python train.py --arch="unet" --color_jitter=0.1 --label_smoothing=0.05 --optimizer="soap" --eps=1e-08 --max_precond_dim=1536 --batch_size=128 --warmup_steps=700 --weight_decay=0.06
Rows from block 4, named by matrix and row number. Rows with one number belong to one attention dimension. Each number is 128 + 24 x the weight over its row's rms, rounded and kept within 0 to 255. All counts start at 0. Numbers have three digits each. After the name is the row's rms in percent of the matrix's.
# q: attention query, key and value (stacked) (model.mid.1.attn.qkv.weight, 384x128, the q third), inputs 0-127
# k: attention query, key and value (stacked) (model.mid.1.attn.qkv.weight, 384x128, the k third), inputs 0-127
q.97 098:067138174137157106136139160118147155117144099107120141089102133098129143141165135132136099133118096118119179171160172099122143081137111127157109123096135138149151144136127150137159101101100158173071106128120154139184144156082095127155105101146104134119167153108110074103140136160111114103134108129094138137120149125134110107108121130145107116120162152128123125136131122168100144140143
k.97 100:131148114154128158119127095164153106100139161128138119084144090153112121145179111135141152133179128134068129146162147108137148150173122142169124076120133163153120147144104122185158120089122123125116158131104126127068113161102118117121096146113125111113132143096145119138075137122150115133145139122106139117124136157130121139130056141153113107138157103169136132118135097121093137082149
q.98 104:079106136140183137135146119108167097118119144120122088150118142080124154132136175119164111115119125145138135113128071145133125136176137134199082101129110086152132106130121087109158158161126108134135096197126081140105125136131157125156146146130122118095092091141133114144105152112160173142115153131116142128097174123094104121157105124146152140127138116142121107115146136129116107127108
k.98 098:097104150076132100149178137141181146171118135148126113159134100124121114134114115109112103131118159139131115123109104139136137140105115153125189166157144155124122100122178134133113155112101105098146150074097124100142136122155136129081116138176152169115158128098132123118128150159126140145116117145138090107147151140112155168119108110117144117129123146125131121117134057126095154109197
q.99 090:141117115120140118134112119127128120135142130115093170165125114122148138084186080103134109158104127090112140151099138141118104139111102143119124142117102133151152116120155117111135153101162101157127134096137097117122139118132158146154103060159149098114059121134170095123090161097163129158088101132123073102133099144172190136115127137108129159128146127159144132122146123133157122104142
k.99 093:124112148116135108141138077092130083132126092148130121118154142155137117151093145123108200137084135105135139142169180114120136144126136097120131169088115102108142122124166127078169116145137112108143138157113147141083156151114125143125136114124118148118113153123122145109124078121116152138136143174074123153101139140128136104123097164101130097111179078075160135129131133131139141087112
q.100 107:088080099090168117142141095099107153137133149145147143119118157109148158110079119103097142090147150132085154115141143137121118089132124133134128101115126147124111107129089201134148145146113151181149096107127105135125089124148163096131166107102142149155128159152143095140116110133123126170129101097115165118093177074145106148139160130126130146112106166107098104122125125114119127145131
k.100 105:136130121143078088086131164163128138140114131133099120130124157108114173142121109144145153176145151128121100104088109080149086144118086141151157108133156134115122132165111120110110086135138128118147160129104139130104109088114118114130115113176113115123142142149154168116114118080112112129120155105173090133087137092162134161084151124158110118101149127124116186152095111165105155123128
q.101 108:148141160160181121116155097100121123128164094143117147087098137124092145075104135113137165168131156114172128127170117148133110120164139097162132127148114082136119138105138129137150130112120108146137130172109048132117136158133152100137139107090138089082145159121177149126088097119167141109147129156110133097127153116135096128151153108127073121138120132140115144130117120151120135106133
k.101 100:141122116130118109148125116086123155140151095117126103098145141141169139135121106159159139140157124153117114152098110104113090127158144132146145123130121095098179115139140173131147150079108086127133123164105115092177160117131121098114138114143103149086095148093134115140116181122128147065123135072166089137104125125107128164140149135138155103181159164120173115123120115128100130123143
q.102 111:161117128146127132102134122104114141118158117090109114142105110096093100153150141131201139135111108113176121135160120169127130168133111101123143164117101174134121174147166167102148158111114164116157135113112093112135138134151144151102110155113158143126109118122094102113128190079159122123141127124125118109119101140117131103132104127124099153177115123143096124118107129079127197104129
k.102 104:122113106109200125104131121110148119141145133122096099138139114172150151133093131170140111134131149130155150122113145156122141169105203095124114154144128144099119137134133168106132116149106154096119123108125147140073154126137117122084107134103088074100120136132102104162116119141103167083119120079123136192116116134117083136145149134104123114169109115130146137136087108146120106132140
q.103 091:153138170120158173081141132113138093141152136127169122141131159166100132109131166126136127089110161151146116150166164156120143121170142135132102151111141124106114084111130118099133125133157095124199137146137128123167127129126128173151154119132161099119135081112104143108111099127172126113114073091107105136146109113094081100124128147094141118134129152137168137106139127136094144092097
k.103 091:113066131149144082151135127093118161127129142121102143156128126129123146124148130135173108110095099140132124114170137153165136132130141126161149113143104102129175122122098121056112128140075098110138137109128126111136129134188128120126129108132136125124068105111114143083129176117151128133129133155111113088107135122128137102162106138119206140135108141163153109115141083119164123130173
q.104 107:136150118139102155155162091110122146102111118113091124106171163088146112128125151136140136161135133144137130137132109099165117079113083106160101148121093143089084152137114157104131172149117140191111124144130135115145100142110111110121137132115145165134123143089113112127154134114105134154162114108104159164106102129096157126143108112136137105091151156164181128132180140124124196118126
k.104 103:065134172123129109111137134160145118157146095106134141133135121124120072131115129162116125147113125172140145118142105141107115166096114148128153137132114126156111126191110120195069091107106112108099138135120121122093072149122120116116095138125128079184074140091144130154087145114125157135121168145118144106138142144121133124113148126154111106173135113130124148154164135120105124146112
q.105 097:114155055133121141091139136133141142175077131132136122119122107122172136169104133133134117115116093118160099106125129095123111148133101095111102137163136099087181134137118131114096158174117075090153138116106082084133116103145124095139137125137165111109144167141147161112152165088130149079143100155113109162138123134089105126134087114132147154123148143136119132146122118110112151148127
k.105 099:148136138120161124133091130131140093123139097144150096128125130071109092082095089138110127111110155130159144046121118131150114101149102113123151149124119146108160180158160126113130173117107148096079137106157106133136161138121117092108156156145171102122130138118121110129165085141156171127126168139113126117090104129136101146133124117129086125154121121136137100147149130137135161185128
q.106 100:124148127132092159092091119171108148116151132155131094100149100143162117130124145189147176133099160105089151118128118134128129077119130148116133161115116133100115127142131128107179095104141129200114128155137127139129171117122114141132096124080090134129143148173123155138143056109102101132139119123141128126178116095172109137148161131097119142110154120120155123129103110128147127136102
k.106 107:157154121118102149126125145122118139137127174134162128148103136131166117129122128139104182126111097105121120141133101096102125087067138139132084116120128121150138129154091115150178104137130115145125084141126157062142122135156139135120120127081154076102103165146144131152103121109135076112101136149148115117138146153153097095150169120104177129099125131133153130175102139084137115091139
q.107 104:086158119135084127112130137110119152185153155136152125135124127084111127163128096151114150128089131093119145114137083127069149128129139173101111172149149132137131110123143140136052119110128097139121168116100181120114153153105128109083115106127112110164107165132130122144179087135140094130135144141135133120150119125146147109095140111164155152119100110119089110131136151107129086117159
k.107 101:153157157140105129096121184107166150155080078134097144101110133106131137106108154125151140102125164122058118109128117138152179116168115118115102151133147115135116167128146101146140151123118133139175110138145121142111150107126141137129134119114087097112122115124134138155164069121118059157144131120100109152142049123144102125135146087124102130118130109117128103122131138094117133115141
q.108 106:096100097128142116107086133145081169147126114123113132089096116112142132131113150150126124165125141103106148125102155089120101095121156137143122165120169086139112087171145120139116156099155121109154104148105110113089114128147140097130135104116142165157156158137140132161144122153165136089125185160109107160090135135154106129153157128172167121127158119138110094184102101119132130137156
k.108 104:174155105086153156121104131141152137152133097154104111101115139050097125114159128138136137087102144096116122136105080143117086108170126111114104115116107113105162115141128142114150086097165098145119142155131131132103155158138142097116146089135179131091147137132178117104138105129145108113131129126124121146142136150159148157056131148111128141102147139082119100135126116134140175135128
q.109 096:088080150124126120148116131120086141079144107126130102104108163168150159065100168152139127153137185130134151141126135113158133169128141136088122105142147109130124159126101106076149125101100174126110129143119090133162107151133131118117183125120118126105111106139087125134124142138119153178142111088118141135153141169124131121154129165138070098114103141126152126124145154130090109153134
k.109 095:135124125103096133133132122137107134170152138083118134127104153169143122161137147121124152172121100112135104145125153120119104170135114166129188126153131158173101114111092172104137151110156138133090138111120127153110120085131130098113092120163139130133103162116141111108125139128107084108154095062176170159153159110159145156140112140119113116113119142151135099077133153167153107119106
q.110 101:094143138140075173132187147095126159148146086148114103108114151127125106156153086118140157124126104121122146148096117085127095147127085125122102165122131167087133160147160155097165151088132110162143158087151109130146149112130116135103097127155164129146124080152131115132147084095093120159122095127117156132120096151127116136119142124095152117134121137183126121109126134137156156144108
k.110 097:118128106145177157082128117091128145145146126122132162131126106156115111142101155133103155121120058140118088095141137082111153152127134091129141149120160142149096135168117143161152115135099107105115148172148127112107095142145118132095146146109086087135115164100146122114125128143109146116112145144096137097137143187122099084096119139141114147142122139163097159161150136151174093100156
q.111 110:116145165119124127104121134125168167144117121112136146167097119123129148107106119137128065120140153111162124131132137134149124120111154121138108069094155136094157152122107128135121146111135170098081077077140152146166154153169105141137128110137114095092124113095169138106110154106121127124124114132122135134104140119146112138133127122085106120138099195158188155166126168157144107132167
k.111 106:137128127159149138081123112148134123143130144155163129095137126156171114119155107089091132212112120127137084147122136114102109145128134142145151125126124086112135107106136119119143130130127100110163129143178069133138158114141141109151100163145116102153154119101104108142110166117160127122124115138087129102142129143121154166163051124145078136112102143171134136102148163153115126106105
q.112 100:137144141149140119133131089133126157151142141115120127103148188151117146072144154145145175185103123092121169161113130142145098078141101126128141108168109136138149114086158098085144127173135168142103129133112109113145141141121148170151101138126124092095107145111125128124110136148130161120136139136101094132096139171155132136118113103126136123119090189106148101117127131169164136106085
k.112 098:127135178091121108152100107169150089104113127124126101160112108158164100177112125122147133166113105141142173139139187112100133160179081114115130110147101133150154130163140134132119099113171072134171126160128148108154118188140129111126120096148126135120112133107110160112130120166129146091113144114152093126110115136098155124181134138141147126136149132137148107130145110153142172119112
q.113 095:155169156124121166148150113129156080120118089140179097129112071151090130127119155150150124136080157169123095132117158136144138177136159138172138113129125141158129112131076138148124110163082096094124167144192138098144115118117130125088128135120101163113093160133121145106093116158163114089155136132138129140123111115094087130125126123117160116128145110097122133133141146109118123113119
k.113 091:127101158098137125181144144119126124121137163130147137128109076071134152105134156148154113127102142111085132118106097121105156165167124135158099127133152104090145139075131141157097171169094108147152074082156114119160132111095140151102112125131165132104101101102158127102114136116118136140137093135147140106131118094121106136128165130156130101133095182165131151147156137103138136146137
q.114 103:114143158143134109099138131126118108173157143094133124130119130114104100126150114089108097116134146139145095131100140176144120124137116148120165090114162179161123154142135092104077072160145149113126107141120104138152138148134135141152125083136141129093080111126139100141129118151172122146116167129144126114122149106177150069171107147134122085150102138153146133166098118165164163123122
k.114 102:128139115111131085128124085120131121127110134137087143086127122110113159148113115130091121145187130112125124137115141155088128147144128056117115140135121105124100057095165147087121145124140102134123131135164126130139108118094162139169112120115159082150153100138106118141120139136112124147195130119105086147135130116117130163130111127149138127132179107157147085098120106153145176098168
q.115 116:131124165157143105126107135102131121153125165129128125111128063141091131147161086161096133108124103152105132120103107104173106109132082108115169144119163153147147106121150120129130099105132148135115151171111188154132093156120144128122132151106104158126137121096140109104128108169099095128128152177166147136142104122084104093117107106136135113142126112111079141128176101121152122183145
k.115 106:134133108149158174139107101130104144129091169118103168129119095165087107132131132121077074111156169144128152154078163108131144078142121157149087106131138158129119126137159137115105117123156161100147112107130139120158114117130109120131144153128116136116133150127148159106114071122098083169111114150101179147131086170137164137097133139130124085164152132107148133119140133099134133142143
q.116 082:140114080139154113139136082135129145103095144099091104138159118156153147113175155134107177104112117132144099164148132145143142118176098130137154131142107155116135112102093097065136099150145166154106150110127130147132120101152175149130111112191101139123131140114139115122130102137119158160127103158114129153117137083146151141107105125123124141142121075172138177132156123106106134108089
k.116 082:115132117121093089121118096164109115086148147117111106149165111149173143162104119153132105094096111122158129108138114095116156153120134178152148177127157133145127101150145125121072124116161107142117121131115187080145148150123147135125124145110140146145128127130114146106100165126154132101156131139147184103140125176098170096102125124125118070143175100113147107167143125127134105151126
q.117 104:130131131129134172090181086137129156130155159141143156108127146086142133141148137081147094141084116133077151162100139183112145143139117119067125132121106132111156130150119173120150102120114163175151150135168106123119089117125106102104094116150170134104101084115132161085118160126146120126119107121125125105128123099145133114082112126142139135121097134154118103113133096149117170104150
k.117 105:126145162141149067140127119104149123114139116096145144154158119120122138159101145149120178136146146115099147158097144151138162138135124097139155104096116117131119116145100140130156109149139148126172131138112138100110194155112116182107143144114085077130124138137153145134075116132089179138116132111109173096088134124145080113143111139127123087141111078167144131107094106136132151146145
q.118 114:128070121164114116093125154089136132140095122100152124108145122186141135138159144151125153134170094094163127122151104164142142083118169144138133146112140115126141119125162126141139111151147115138115129142135103144128114118136131093099114087160095123125183118163156129109108115135146075114122072210125122158122101158124121105135139130101091152168142130154155152143114123134143111167135
k.118 113:161129060134133094155109145115146135130100128123133110112170148176170154101162109145125113101136149097113115100131161107134144105139160126108127125146113119085131149144128152164120132105117072105130140122104132141117136140113138126106137103109147121128185202160102117112108156142178096119129132129092116140103153154119162111127106099096117134114139110166159115128143180134126102185134
q.119 118:117152147108113147138110126170158125133133132103133102145166146134143152109139134148069160106138157107114146113110128120130131146151145112137053071110143164149136106130128148098125137135142148119134098125138105141107126155175128134102133159081132084126128129164140119116118122101121140140104087133100097138122209098159097127118155174181131112121067136116130153163107132112109122131134
k.119 124:155123138102131105103078153097132123131132086152122130180103120139162136162116149128159121149129158116127099127094118085157111098143093146132148145116160143123086112107158126139099085127120096133148154127181128116146107110162133128159170137107112129153145110151146131122128147082127147161108116141180118147134153078160149186120076126077149116098096107140123130119137136147166137108131
q.120 104:154093136115078112083151146129125132095135117119168149141106127171185135121143148169113101107144156142135153136104143123116131121111157107134125125103126135154154126132151170119110129105142140112133105112119132140075186158131124182145141155087140131121114083127126122165123116149132084079087119130092123124144096113137073090134119163125099118107162149113152104105162174123160134121121
k.120 102:139125134151165135098120137121118120144137092120107129175117119141123127156166174111115105175150124156115127124140112146157123103113136118140147088126116106082102156145135121069117155116112110135123137080142134131120106106119141128135124097092206144132095150145148124123096116153181120119138105110110131129175180132132126132138073110125143180163084108141124127098181119118115113085136
q.121 107:165122104145139152085186136137136144104103124149110129140145084135146124162131106142081141125117144118166146138089131133136140136159156118105135184123171163179141122123130112158132103095126169123156121112133116134094128106127122109155128134115081131143117089114103148130096158087117096094130085152103126129099099057120136126116147151122131110132135125108149147143167149166136149115070
k.121 095:114143107154136108108093133129148160124138094123141142170177083117123170103080155123108105128119129093117124164123133121140145100125087098157126122155122136103106123106081134114128103122090190086131116153143167084142164152113141146132149103085157128107111106142128095132135132131144168158141110150110112147140149146150107140125118137119187125104098117088136120106162174084152118132118